A small image captioner, trained from scratch.
Training: muon at rate 0.0015, batches of 64.
Rows from block 7 of the image encoder of a small image captioner, named by matrix and row number. Rows with one number within an expert belong to one neuron, the router's apart. Each number is 500 + 25 x the weight over its row's rms, rounded and kept within 0 to 999. All counts start at 0. Numbers have three digits each.
Before each expert's rows are labels from the 100 images, of 14976, where the router gives the expert most weight on average: "strongest on" is what is common among them. Only what is clearly more common there than usual is listed. The data: rendered made-up planets. In brackets: how many of the 100.
# router: slot weights (encoder.blocks.7.mlp.router.weight, 8x128, trained with AdamW), inputs 0-127
# up: expert up (encoder.blocks.7.mlp.up, 8x64x128), inputs 0-127
# down: expert down (encoder.blocks.7.mlp.down, 8x128x64, transposed), outputs 0-127

# expert 6
strongest on: rings (73); cracked ice world (43)
router.6:472474465502464479513484501466540529482486487502499512481515540492490466526528460469489529540484523502454494476508481503525530530517530474500533504489479541517470490472474474477464494480486499472489527478489517473471506518509527473488543521491533457488500520490476462471520530539510428519478532478508470455515507531464474459520506488539473507468479527493496463500518515463492500498535
up.2:585510507497524487459486518511475518502491424476515482533512464463466528521566485495506482479490503498526556516529525493486514476518532504521528497499500438500496475500495492498502480518532502519493487496550508505469445557495478501468500515521508473529512521502511504505468489471473539515503538515452510516507502475469495496486488536527493502498480465465493460493495486529502470507496
down.2:488500472506485474536488521491554514515499553503526499539508540488504483467449541534474534487489437496504497472489495478509507523482479459448468513494529541472509497508529548489508489491488519512511527465486506479518492504498494515503510523463462488475507488515445526457496495526525466483497483512558508494456504493505468553514510483456495526488504513530538483509506523459500472467519
up.3:473537530482460482464520469489482496482508476480481490471473532489506548480427522567523487530448487532483494497471492555490502496511498516491517516500547492525509499509503509464515502552486536473446535489468489481535501521472496516501465518492468520486549460477511493511494459524511504522472490482501503476455504497518489537521480505503496484456492504495503509487497473489548505470525
down.3:507465453495500541514499536482538506515502536527469520487522468519474450498561423439476500520505501489505514497508490471505453502515498510540473472487489470473514529483500552530473520472514476519498498508520499495501506530495468508453528477473499511491481528504517529480524529466458540524525524500484505507511487493505502454497543461540504529524488471496468490486500480487515531526508
up.4:488492541485510488476471498503495542536515471464521492524524506503473473506575476501543462467512516432527495502545514490466547493506484520526482521481521506521550472498488510506502502549528477541487494483457475518510477463490461469481470497502475534538507549494465434477478500484488544512488465501492510501524489476511497501523500503515481521481541517515497525490511501514526486485504
down.4:499505515520533516492488537490512534478491506506520494511475484501489480481425503489462544521498524557485538460484488514528455531478520476493521482491470508498471484504519491502501494489463506467514482493554530462495511535515505511518497487525504474479450451491502513497497474509532457522520516509508497532505488494446486512509480504521508469512411443487506501477476520524482463464522
up.5:501511442461526502514496480499516537507519483519491508487480476488510492486474482447489484459522500509558496496494495493514537490516513476480469556565505531475468498483520487539463480504492493468513510454492471489484507483497488546527538524476469477484477531535530521481523492522524529524510490486468557465505515545525486496512510494534449496448492518500500468492480486469480530526485
down.5:501478526509517432470517517486462501518523505484477517487518498469505505480487519523521489530482509495479512527483504484524493520470519504505544469476533497487500504539456550463559506497518492505540487543506497527528516469478510490494483491507514513468502504469518498480487495491462488496505483485514480479524462432485494519485482506453587521519462488492460550486514559499506491466513
up.6:471475545509497514430486482518509494517477502543480482496523519522479513524497472465512490475479478487487481542512512508541493495537519476507510502529484466503518523460494541568481465524552532513541522506481521528525452473495480482498494572504529500486476522491488501522517498474510514497496461447498507494491452465450489504511470480486494486504521509454521501500514468494499532501529
down.6:527515465478538524522486485517465494528530508476534520509497484469503482470482514519495489530486497527503505474481501485474490531489466528499492479471516522554530492540499453455564520477450461471522477482543485479490544529511524492508479454499509532548525492495529493464483487510497501546542521511474463502464537508524481505496508488510492523492458498525483508474444520502495476501468
up.7:481505491501483523493489530485476532510510502496475520504548489494496444480521519468496485511530495476474464516482465539527458516458526490499504529493491539506537515526511555508446501497479471477495467523464507520515463419509511476502455518462482490549510495473508508459507497516493513510532495506505497510466543504464478522536460486505441517530485508469519501502453517521514507511497
down.7:506505522497543505483481449502494447501484493485528485538439480528527498511482474494473514514519512523535519474509483471528500480520505508508494493509500490497468512483513480489487468494515530540522513470517516441462518571523508523543493442537545495480474480499501524542489504499509489494535507489472520497540528470529475466523524485509544494508457511522467504530548479478486492474536
up.8:532508513489490485485483500483511465476466495538454481481532483457497515503531477511519501523473461490482495540522479496498491470500504513516518502521462491469504509522507470557481487519552469511464545477557537500508513476488480513487523480504467507504422514492514476494506500455468498495507492487505494495494483463473426513538531460509455515507466527498507515486519467536528479500534
down.8:477542479518482522515454518534494501520522540498512498502489517492449502527466565492493541492491539515503521473482501462533485488482518518504468512465537489544564487516475524463531530496456526483515501511497474501512504497496530505447484524497541521507539453522485529492511479513518466488509521488524478499486501500508503511455465500498509548465542481501524489467496553495457500485517
up.9:492460524532522476511492507522511530524515497509505519518527457483466486513590514499533499483480512501462478534522535462506503494534488480504501493480496528495495478491486488472494512493539479506445458519553524470526499460520500485494520497489526485513508464514473474542548502479481468486498521484445515471513504499521479485488482541537481524488525509498473477515470473463563505541503
down.9:485551506479425521518498499490501440461485517481516465513477531476486489474458540550507493496495523521451510476495457482466497493452519494484525501523468469485512493508510519493481487543484538488539527478486489504501521511504479505537488519516469518531487523487475498480493501507525461536486485522543495569514484464483491514519532505460507509543511502499509515522478487509483483439501
up.10:515428495509502475503486517491509483454471481461497514521487469522503477519457531488473489497464489472477523541492528504488455530480495453500504469514473507493471518486524533501477490498543546460518534467501482543490474510495514505518475520513483505479498531513502535517528486456495566508506532491535509503464500510487480492556525467497460477479481499473499519498519491504468432524514
down.10:500561492470503529511443508545538476540501560553515522470517494483490489489538507521495504503513515491482541482528504513521517494506498531503468517490524481523514481501516498495498503520470468497477440495480503487568516520501477488504523473493514531527509526507507450487532515524478464496497451492481500505525482478520475520463497500488538499495516479521507512460444465463493552489535

# expert 2
strongest on: cratered rock (49); cracked ice world (43)
router.2:525468519472487510464523480527516549509511499501471516467521474504500451480534486501496500511517498485484525468507541461528526480514507529461510527537495533488477493526493508541515489460486479532476488522497483526503476445550492466506510523547458512525494480538522499455503546497529537452495500510523513486482478475516466502526505489517432500508519521507519516487507536480462533462486
up.23:583501516472467470488515527536501486455485488461487424553495479534526518465488538473542506488496537493520524507488479511509515506418504470484512506506535490478514495467539507484496530503493505493529535507501493520484496479503523481493506472496504510481507478498485543542540517489473504507524528490550506482461512539472497480531487540524522493475475485516524485486490491506482484482489
down.23:477487462511553490500487523504474502512487504533486519436492528452500471461484485520435506545504459499470513478516509477529495498549484479534519510498521524528479509520499535534478477485496479471478416492487538475522514509501504528522556508498502511517500496528491536491487514523519490450491513506476511507514490457510522552478501536500465505524503521516478496528492513501473542500472
up.24:447463541483503510501491477505516505521500502483536512510505511518513508542514570537535489446527553512494519504498496490533498508440508527510542501508464511527543517512534454522461496472510491483519485509516503501523496457494513472516518484500545448514507512500478464485520491544549501495495468518482491542519492513488508469485511531496486431464508502505523499510505499535494475476461
down.24:522514505492478545508503544516513517444499505535494467515444523465470515485498478507472536514466473503499489525512500506504491515499495464523480494495512505489526474494445508480498493515502542526471494490516544511472478522502521526490478527502451536517485520538498490478529527465486490568514497454544501540510472502512482536527477507522508532538503496486515513542463483454547452512501
up.25:506532520547510468535509467509477477502476513483555510496478508454439518469511522517514520495492495482544536476525486507458507461487565509518522498510498470544537500506490476489534534518512472495502502470481496495502483500451511538477526490471498480469495533452528487481465484541498477528501479549491474471514515499463505469479481541546507492492493486477501476463524499501530464493503
down.25:501513499433526550489483501508541558495504540513482453507458532494493455464494467481518486495520492483488485474484465525482473501506462480474450431505542544486499485484530474491503491470513525525479532475508523506526465527533497489512485531518499510524524489492465526526492481475505495520507513479513507524480543505566468526515501472526500518505463481478494512497503503468509508538510
up.26:482515507511485553479509481484528509499509499568492539471515502481516508481453532501532493465460505480498474511514497542521492514535466531468499479503488464508492463510519487519487520501474506480473502480512536402536489504549487506523474531500468449488474493498494495477511498510514548485494491509514542495491456506518483475485473465492489485447506509516454515472505489467487487520458
down.26:493526479483523467489481527516486455484493470457473483529482502553481477574510466517484503484540474505535509479485539435526513495479519489532498540516467508504502545464494503485497481474517501526513469515529494565488502500465491436475510503476492534508511503482524486500524491474477464491494463517497463489458496484468492513524511488490530501527523507473517473515490526493540480486462
up.27:483476519466500524468452485477486503502557514463489475473512484505459456513503524562454471512479476504491491524514473503531464478526523457530481478478493556512516506477523501496553468461528497522509476504520532546512502520481517509526528514484496519469461545520501501496542511488474504478500489517537518500471539482459480505499480467543473489509478545494518483483508511471513514528500
down.27:497517510515516462529518535498506473474472490550544531523495518522522544461466497466492500455519528509474518489486510504448476506489486542482499504511505437535482486547495496512483495503493507511505487496468471504463471524495481457502467489489555513516522478547489513503459530487465459492486483526495493521529460507501458507508491508466515537487490483496472558501488490544515520468458
up.28:522471524458487474460531471507490506525511463522490512459566495473474539491508517499505528487518519455479510532514477550463512503513518513518530498494440472522475504508503498522523512480498516472486502483548512497519501506498488508505507524470460460503474514449467493503521488504463506490505533509493460470553485528505484505478483501497505534464511540426516501466462490540480478516485
down.28:499499499471502531511543483516519487464468519508506474521462508534489502509492542541501458480525495523466494512477503474500530516460489469530487529478489529528561502524489496515472467521459493489527531495552498487446473463473494442487490518495529528480468524513484503459516482498533481494508508479483462513473495493474545558491516519479535493532517490531468520511513515476503463456492
up.29:475484497515515535495525485499504493531536490465489484490479503548505538489449461502495484484533484500489500544508516504488470504485515530434542499527492467464492514484459469511536536485485497489478487484504516492519498535536541508484468503512506496452518502484550530503504536510515518512500501484509522466453524500510460473518502467502499507500467471551441464476539498511508566508534
down.29:498506468488491461477478467494534512486450471528515528533516504516498475490514479512499534505430499473518518501493490505516529494518458503541486515488504446505509490484537537495525491509503501492526511523505478537490535469463458473485521505497503540528494497504520486522488434488508493463502481486512507540534487465512510478518527526529504454506493523460505565522460517488515476507427
up.30:534469480567535465477476475473486485474493507541495473539449478512483519505445508493492527490496517498474536478453508503513457499462468452461538472514470506506472519501502473494481499486510498488460486477521506487480467473495491517526561477520500525478507511497473487527519528517499501496550548479471505489474480502484501511516503463499506477490436503488529497505561509472491498482492
down.30:540490470478513498487456487514509529521534521497478559486496473461517472523522521497469515528514518506490542529532492483499512475522509502484497496484526488484526462462531530509523488523425476489559468504492508523502497518501572519503518510484507496529489489531496513439482511481493512491473488510466526486484481510490487504464503531488526528477531485507533485541461496495448557529491
up.31:489485462509494502467480454512520520485517550502543472494463513514519475541472527546465497485509495483499479528513511522538519522493499488509514527499511516520546502495528533459512454492486520509535520486465485572533509510533501473473463497502462492499520455543560537525526504495494563512474512475466523526463501497491529531469492521476485495492477508505496522497498510520498499538476
down.31:507513505471516496487504557497455476504485464514476499496523519473493463485500440497498528506474533495467508508506512500490493497482495518520460483494498478497437490493480496553509518518515487518482487530504558436487496517532482555515538464504534508469535516476487494491523494460483489488507543535514478525503511482523452478532509444483526516552478504518516504501489499511567517478485

# expert 0
strongest on: crescent (83); cloud-covered world (46); cracked ice world (41)
router.0:464479495525450502455540469521501489510502480503521526498506467460466527474541464518557459460503495491484464498515462503466506540485528547502483531537528469457525465506460522510468464492472482514511542502482513532520520496515486535461497476467483512457501497475497487476474521477513502520497456475526516508514466500524471487505494511505494483511546502506473477506457476469495524503522
up.16:514490477495469499500541529516498478526520472449481480453528483493545504445514466494515516521494525484498482517526480485504556510487500543546496460476474519539499477492512493510516521503543505525475498541511544528482462464498450497503550524487487507493484483488489501491476489475521478534478507530532518514507487532500510518519516547469501487527518485512527487498454501525560445467498
down.16:501519503507507455529470516522517520492499520542505481580459478507480511552509513512495485486520513462501503458479534543475488505474522464472495500518541493481486472500516469496463513497499488481520474522499483461541526523530527521537506476523510516496526524475491493510529551530491506465490491500461505485501512445507527470515481480498490477508466483488482489539538483496442570494495
up.17:481446506560563497502489527496492492509523508494508449500438514461504554499491527525495529509463554480482491494500511484506506525444476465453485504482482486508471469517510477455507485507502486445489515499526512510507520509511471471521518470477493530557534466480502501504517525480499451533488508515526471513497497527461519531495480520503494507540482460519483499490473507517502515470482
down.17:487506505453493463487484502485506497526499494518494499482506479520524450522505482508483467495530455499513491522503478546525463497540496511512522492489498485497526548489500507544466486487472525493511450462488512488532431502532531497501493485494553465483448551515518507474495489497536527509520475498496501522512509453553483446547477526488493486518470501469477544523531534496471498481527
up.18:477463506512481437510494525507473514554499513509483535497534519479551539533477516510502464507494492453483467571484530514525482510503549482503511527532490517467482496487517478536474517498513530515486525537473514523508543489491483493500486516489492512505530494485513515472479526512467534539475479571485480474523453446498476513509512519496469497483499493532490500512501494540515481473461
down.18:492541470511499546513509522497505494435492501489539448513434470533473448470511493474517510492487490506526511493482536497458495474514462472504458533489513467501503535479502527430540514495534485499511489489537500479513437503486513480447498507510503540488488494512479460521502503484544492491519535465494519497531530512500484486527505478523492499511481507466511517496491489449492493542505
up.19:492494524520516490512525491470524460485481527493538533505494489543538507510503544482593493521511464537539465513492463523483545503489512485496518519510490487523511530489490490478487492501487496509496518506462461517540525482510531517520482482533521511524496481509508480494478513536542469517527489514481514492520526496461560466512521480500492512539556487473490507514483513568510464457489
down.19:483537478490484505472462506502464558548491470494496474498469494480477495470480484530442507493515495468476530485484510512525463507510506515503468470528506552500516485523534497483522514495564492534504448521516549498474464499488499513474519515481480472499508524493514512494504513505471547482512513484524500510456473487533432520490473476512470515464499521538529500488500478469477505565511
up.20:473531476500483545484492499488498523506534436511498505513536506493490458539474484527487556517502470547513487542510523512498527527540475529472528546471476490531471478513486507505458508526519476514519469485532518507518474493503536480452498518524498500529496519445524473520477499480490519516510464531461522509511503512484505465480546487511486479495561525453487483524496473507543510494495
down.20:493455537472523521510487549510564498588474467487496511514490508488501479511528522490536486471467507518485479472545500515507469480494523496500486460556473514504523474522517478486532476531487517483478506484495512488449512488487473478503544480491496499495471494534487467509521514497506484538498545498566485486495524538494518522520477516455489492477480482505498497480478554503455478514507
up.21:480513489448517471495476511508449483541504499527508510453527509495521502474487542534466473503487487497494499498534515486510522465516529491499493498482508516539570492491523472482503477515512464452457494553524472531485507450510489489520469488489434456517463510480500499487538507500508476505467488501504512515530507541461489488489484478472508522481491473548504497460484526431489505493508
down.21:521448520537492528491520467475517535467510512444483531550490481477511506537480464496502513500494447502509486523463511497520523502521480553509468512527482497478465539482479509519507499481486528497517481482460529493545511553482471528517537505498545514474565481482507506481473522516511487496505474512483481447479490470548533490506516524537487478522519515488504518535524488536532513514503
up.22:535458516520538517541479517521493489495487512505495467509455491502489522499572522489486505502514497530489508487547505510487503480492514509495485522482486519499524483533454493499533499549497502513503457487505504494473516504501499543482518431547496505543514447482515510481504469509493485493498514496453513467502506520497491513455531514508574497512487451466506479538539505494497520563450
down.22:465513538447438493454512464476516478544523487477490514500557507519495513507435516491517514466494485515499491511493493490519485511517501490506501466512482466497461523465501512516496505483486501497499529483510490533538496558530509486480511549475456482441485523505483482493522489485521531491498478510550501549497508508542503470545473501487463539475522521537495474506449497496487492468494
up.23:521509471485515462530477480536494484545512535532524534522561482516492519551511542451509453501531499510534511529491483506491483529496507478499527563509485497490500514502498524503483494502462508510504512517490478501492494448460519503487500487482533484523510556479453476490487487527506480494567486525534482477524530494475495444522495495538496504510545514500518506537498509522532456493470
down.23:484491496487498527460490567482510520459443468430503497496456492474476494505474489558480510510499465550441499482480545511499487504501469513499510427511514484534531471510512526491538485486550514497502510493502522507498479524518489527489480493519499519485452468506516487500509529471487511542485519474490488508460478495507508547473518477453502478479496512510515517465487505484498529495527
up.24:522496468507485458467516478487524519496515486534502527532482513535480511502489476493516528510491462465460495504500539504516526511467499515504486501555538509535472496491493504450497477485542493498497519510460504505504472552482443459526539500557475503506523439521506476495495506471523486475518530503506478560490456506485499508512483543431497532503488513497524493492488511509511463491452
down.24:499502502480531521525509519530501469473495516496488504471460488510530495486480526484509487469534533504550501474518498485460468494513540456505513515471486542517500483474512487533488524499493510531485491499515467481489495486523579544514478508480527526475501525464477520481488477504505526498479475492497531431554535480535492523512484458547547455500485493475473516521480462486459520504522

# expert 7
strongest on: crescent (100); lava world (71); moons: zero (60)
router.7:516476514545494473555504492476475480470487474481472526513473495509477532490467502518474462461489501476529549491502514534467490467534505483514522465466496466549504505505479532491520495535522474514481508520491516519497506515501497512473455449448513520471486513477485535469477472514480470499501511527495489500524476519494522468485472526507544472455486495443459544533544512482533509493494
up.2:513452493539516507503472475506485513495537476491536472509555499462502529511552503470484476501527490464467522506522544508525500483523496496538509450510477534510519508515491467466474486522498488505459516480465536512479480503497447550476534509495503512504507497510504504493530533484469459492472517512492500478508517534470477447516532502505493477460518486474545483480547523473453523541519
down.2:484531517481466513494507519474492461485490521494505543488461476500502474502460483501501517508499537521507456519481479477495481500469494504499495544501545501490444502478513535548519490491531506482539459506542459485523512538510540504545497499510491477484517528490511510483464511473527539494550446485529495535501491481520518561485470487446473521546510516530478504491483494518541481491463
up.3:497512500479477522495492523516488508473508442472557529505522524479458451515536459483454525450506460534502546484506519450506513456531470494475473487489519514480494504486460525516524504490486498554485502569461468537493493507536453503487485521506503491488499512499468510509491496492507506496499462489489480526509464493496506511487530555539460477453500495472487486502462499489488499501499
down.3:474476493548525477498527479478503517524476543498480473496467468514516508493484544512542521533521555465472487528479498560488498562454512505511525484485464503500516481498517474484493487516508480462541474442521551513524528500495501508487480507508482501520539479520520480474529530470480487488498522498532539516530542484515502489496470477461539501539526514490484492476513502489545526485519
up.4:502469483482525482453484539498478465507480510493515463470476506473514459478511500491457500475510463453537467509505461527527550524520492500515517474541497486521526498558490486502490502492509506491493472528500535548454480506527529595489501483509510521501465528507490532514543486496491505522528543492510507511500443510483448529468505507483538505504494477524498488496508531499512495489512
down.4:498523480506502513541481487471519534491494478512472525495514479495471528505482495501529489522521542544487528465504523466468435472458509522489481512446507529469503516479498531527538532471466498521513500495516472489536535520463478447526500518499478447482516449499516480477481524497505468467506474524502487496476572478503548468500483482509475497500514516485508519499497451502510469521470
up.5:513469517490509490481495505478477511499506514469496492469543464492513525538514455464508444525526496518534479525523540483487523490466505492509511496504502511534544499481518483525493515491484467481481490504480492569516472497492509533473485441469458528469514558526504509489517499485500519509471509529480474487483512498490564463471512505534497549522458538540505465456475498477516513531492
down.5:491482502512480485497510474494492456503502530527483516544505508503466480490448538505477555487497498539496507476457490506506489504492491518531499531492509482490452521479484553468505481473531524505516515497507554468546488509521482495510540551529519444510495477453474481513536501490508472465532508489509517517509517533495473531526492475501484487485548474469493565552509518520492479466530
up.6:508496515492491505533472536460492464472500471457489510535544515497458520478454452520542494505496515488484503480518480484531483472542515493577486507497503516516464530501513487505538552487492498508491488500529458524530504528494488530504503515485511512469479503521445502552559492509491489498493499546538534503498529481499474497492503520520508455492521484506489485441470468526508466524495
down.6:469468541464511491464514490513503514505527513510532510465463478487547461497555555507457487497480492522490490522506494520457530515445468484454513533490486489478512478487484523515458439523502487498526508527460533476487487484481491467518506511515500468532505494499531490470426505497487493510520498486468473512501473507498517472522481487485513555519488509466535492514521527462518509469526
up.7:475480518466495499509492545513487526522501526435518529504515509474487462468537486480515465470553539499507500502535504500480480532514556529495478458516465519530510499505457493526462488499506479513531501499497514512499522500522490491489487482504484502485484543520517501504492514498496526540482540509522463549513554464512561441520479493490469519504544522471495533483516496498487470451521
down.7:528530489536483497490490468480515490452486499550519475490503497522522542549473526514541503521453473542486502486500475496501494508471491504508532532483532466501510506477531525478523496468513528464495529503480473488475494456456488477529526505522516528526505469491485507487519491505497497466516475506500514464502490504488454567494476511550539496511445511516480516478478509489497544573474
up.8:518452560498472477465511493491482552500523539473470517458487487478478457503517501475557470508502522491530487478528508434508524524499478511535505458538522472505473492493520558501462485472493472465498538477505505546511463483513537509456505508516485501508449501489511490497481478503478534503475486473496495515496520478492514470499498482497487503491509509470516492453551514467495545499519
down.8:462530435485507510547488532499524485528482462524545488534537467515500523519500499518442518475478498535491496513491497524485458501486512464453488542485483523480500512519463442484509503472505490511481479512488500466498510510489456502535508503481516488490546486489465496519493511497503470486514544518506510489509513504504498577524512532530514517543496516522503525567460487523494478497463
up.9:442500512512501514503508509486509493513517523553516521540482536464443478470438495504466492464496505539514561462557484501496459500500531522498505497530541519536521500501543537494518479525515520518503459467507488543484482522507463505516500454504511508458524473530515525508508495488499521445498486469486506515497528457512486469505467504486515524515485463482506523522499495519474517480524
down.9:536525519476474464479480507504506522492519462479481490484509473537548507499538489473505510533499468446482469525482528505519520517465467482508489500493505498484479471492472480519510491488499467443477545519484485439512507492511541470520466533511501498520528518477461515476485476517516500539484513536497498487485470517469498536497541519537472462475477561477473486466510483460545478503473
up.10:474508502492512505497504521481508527515500524494511509472487459485552502506523472510479515487465508484559483518497505502515510471516496513499464501493490526538537490521493520511546534504509531516508470511459505540508519499540473535479502437487508499451469497490528509535506497461534544511465498482518494511485481460512475517490480525470534507505491410534467542517464539526484509518547
down.10:500492501499489548499510501502523475481499480503460486502518524500453521487496510507552493483526474491465471451492521478484467524508507542509513509528494478507493494477473502487491471499489488477486519495513507486532511510446478507507511539505486510528533469532460518488505494514446495456529505501514520482495496504496524456516514461511440459468494566448534439446543477491523517513466

# expert 3
strongest on: glowing rim (88); full (85); ocean world (63); kind: cracked ice world (35)
router.3:498532506463459475478510499472521529514530535486514510498523506464520522494510501468502506512508461534489465482497511508496532554529526529521493481484520493530509504474533455496520499480500518445545490520534523490498483523520508471499470547547516484513486484474507505549513520511492506513478527491491491531535546542491456529506554455543499468538482491472492503451492489461478518539504
up.2:483520460472522475451466501512543511466511518503478473493473550520499473522486458505474479525505513489483495503525492478504489478447482490471494486495495488457479496516445529504483472494510469496526509492505472507491485488510510505506515562484448474496450489494543499474548483520470505527526439493511525481450498520516521517503461516504512486469448483534475489514497452487475521542484
down.2:561465510505509499529520492469426513526515442511474528499480473464561534476501541489513521486496502515516537489497517497519538543528483503499519496489503496509479506497511488510513489523496481509496513562524512507509536492495520495508523428473532549471530501508453505489463506485494497513443503479467464516516493493492488503529529430499485524500490502514510515490493516505505528503455
up.3:477516505507491564503492512481476489468546525507431508535475486471558474466460501497511469527508517496510472502484492470500485468503455478484516490497491518496439465489509466492473514519518531500526498545560549464492514533507501516493486472484522515485499528460540497479495520524476544544484502499534492506504518474468483483520515460501537510542502514535503525510532509515499501516489
down.3:519529493462483472486503494499512491509436465484541497478509478538489519552530504500506510483482455510486546471475540519525534508514526536505523528451483482456545537529499525496481499544519522519468498465449462519484530485494513482491512513509495513473478477539490511526486454478522464540494488504493493531493492513522512534484493511495474487508502492446507483487507466478485532480559
up.4:488545514495487469516536517515508566511499479504517471497533475499469537506549481461476478503504505536484520520504489442483486473496486516502472507559513511516493510489507497451524534498500450520516515494506493519490506502506488543489551488521497499539469500503481494520561548489505471507497462490507456525521528522520473485508485507534508505470502482569469532482540467521526493485531
down.4:455470499487496503486474488498473480501491510531503526479463515478512474480486534539494490515502469407521487502483492517507510481488481492500470461521451507544526474523497490518549496513489516524509496451502505470537520474485519461517459488512492507511501516489474535525497474482543497521513468481543496539493493493482494536438476531497447477529501544519530504465497522469485476495466
up.5:497506502478517488466508518510497468509506515493476439480483518513453458570535506559501456525520489528528503500501475491529432505511501502543499472512540514460492502477479527503525477485504514498524513524467506484542478519493527511444481495529498491513500510486570513501520508506512519485514471455472507507500489522492505530483503485554529504488437524488483504503533508488492550510503
down.5:508515503499480527535486496491479503518507483528494550518525499492512510482490499442493574501493489496501535491497559489450497446504484515472467495470492478557480520509513499465495509537517482499492471507532455523488550484517474499526492469496515502487497514513415484484514494486482454479498506475512476469484482477489501481495497507437492489470565492497511498496514496453490467478472
up.6:473520511514457501565471529538510488509483512535448513490543492494517470482500523528493501484492520489481466457488476489464484478537457503478534490549481466532451508505466500462476515510496482498495560497472533482517467516488487471495459483508490556540440543499539492520479486486514453498504470531481516509523459514488484498501485474525503497526513501480503514503535493509488505508478
down.6:537466507529525503499496490493480490523545486518519468495479505488466494525483511476534523503513462506489519539526458501508477492493537518542444484468489541470583502488540470526519461460526520515510480484506496498460483480496492471467538504470523475488542499529536504492516522487506516561466519478496479526475507467519499513482513526435490497500537506516490482485474528521481487490493
up.7:443493489489502556484466484476496505486511483533534469494479516455504506520511551526500501483505473497517513499491509546552519496498500501540491522487497497545532519490542494505513479511514488493506475533460501496521501504455475486487434437470529503488470507502514516454472482475517529487444513520468489526509512434506522526477514499517481518518496544456516492482495503491490475449504
down.7:515515533472494489515525497493511512519504539446492502500521474521479497510471431475502491530506513527461531497502504495467469490519506473459461476513478480499465485515494495475489500493548497491463521499510505513485530526507452523493521561510481459515532516541486499509536494521483482526564504498529524469535449532504479506533495484502509484446496481537478511517524515491511510529573
up.8:515481526469558503518498471484538497507483487489544496479490478485492510497541491516497485501549472494508544512506515490494516502501516517516489533538531502487552554501495503506503476452449506506473486474436507535490543494498520490447500491491511472552523505509472529479496486515510526509500490502449536535519496489483469522450501523494488502479512470441455486546482497475456490518512
down.8:462501480496484512522510510471498495487532507538506507539471531518507482493473472482499504515497539479508459472506490531499520519500489463453454514487486494547451464521515514507537521529553538505547511499509518490489495515545473499518502455503515514504466532539454471513515518519525510491510501519537452476516496511548506516520523498522574487467476527525527525469509523499537505464488
up.9:523494467474500509470478495483514513509479466528503498492513546505479499537463491521494512514480430505494571525523482509502493504522488500464484553500536495443506506502499562465487534532507548519516514515513511533459543474495481462462498491439518494507497459523490494467492538498508526517495480522477503459529528491497523451491498514536480525477502488543516497516486494489491515497526
down.9:489534535492526527498521475495492490500539527477486469479440499503496493447530499477530515513542553494474440504493531475478510535460494543497472456534478471525517429510488458527525497511508472481494504500495471504511484525510516530502471478508474477523515514476510522540492479471466490488509498486527473544475462506532457531507480466515509456510506512466479520476500514523503494504486
up.10:485466539528454472541491519478463493491520470531476486462509479480514445500555522538507524500536482497495520512516506540541483496486525502532511494498502521530514541468490448464535508521496489497491492479474517504546532503467478482530524466510493507466513477512486533491493538516471481492473530510478485509490509507509475485465439495466513532488519483547515444497541515489502507499540
down.10:498530435444528541488458489516529510505520525503487499512533506525491497516468488439512518507440486471493506486526488491464471460498468497496484517503475522506496489519518530504491492457488491486508520503498476512453480516471509542517484505480548514503489489496544449522528517516510480522483465488526476497497535523484495500546534477532505498502501564469479563490471506489522499455490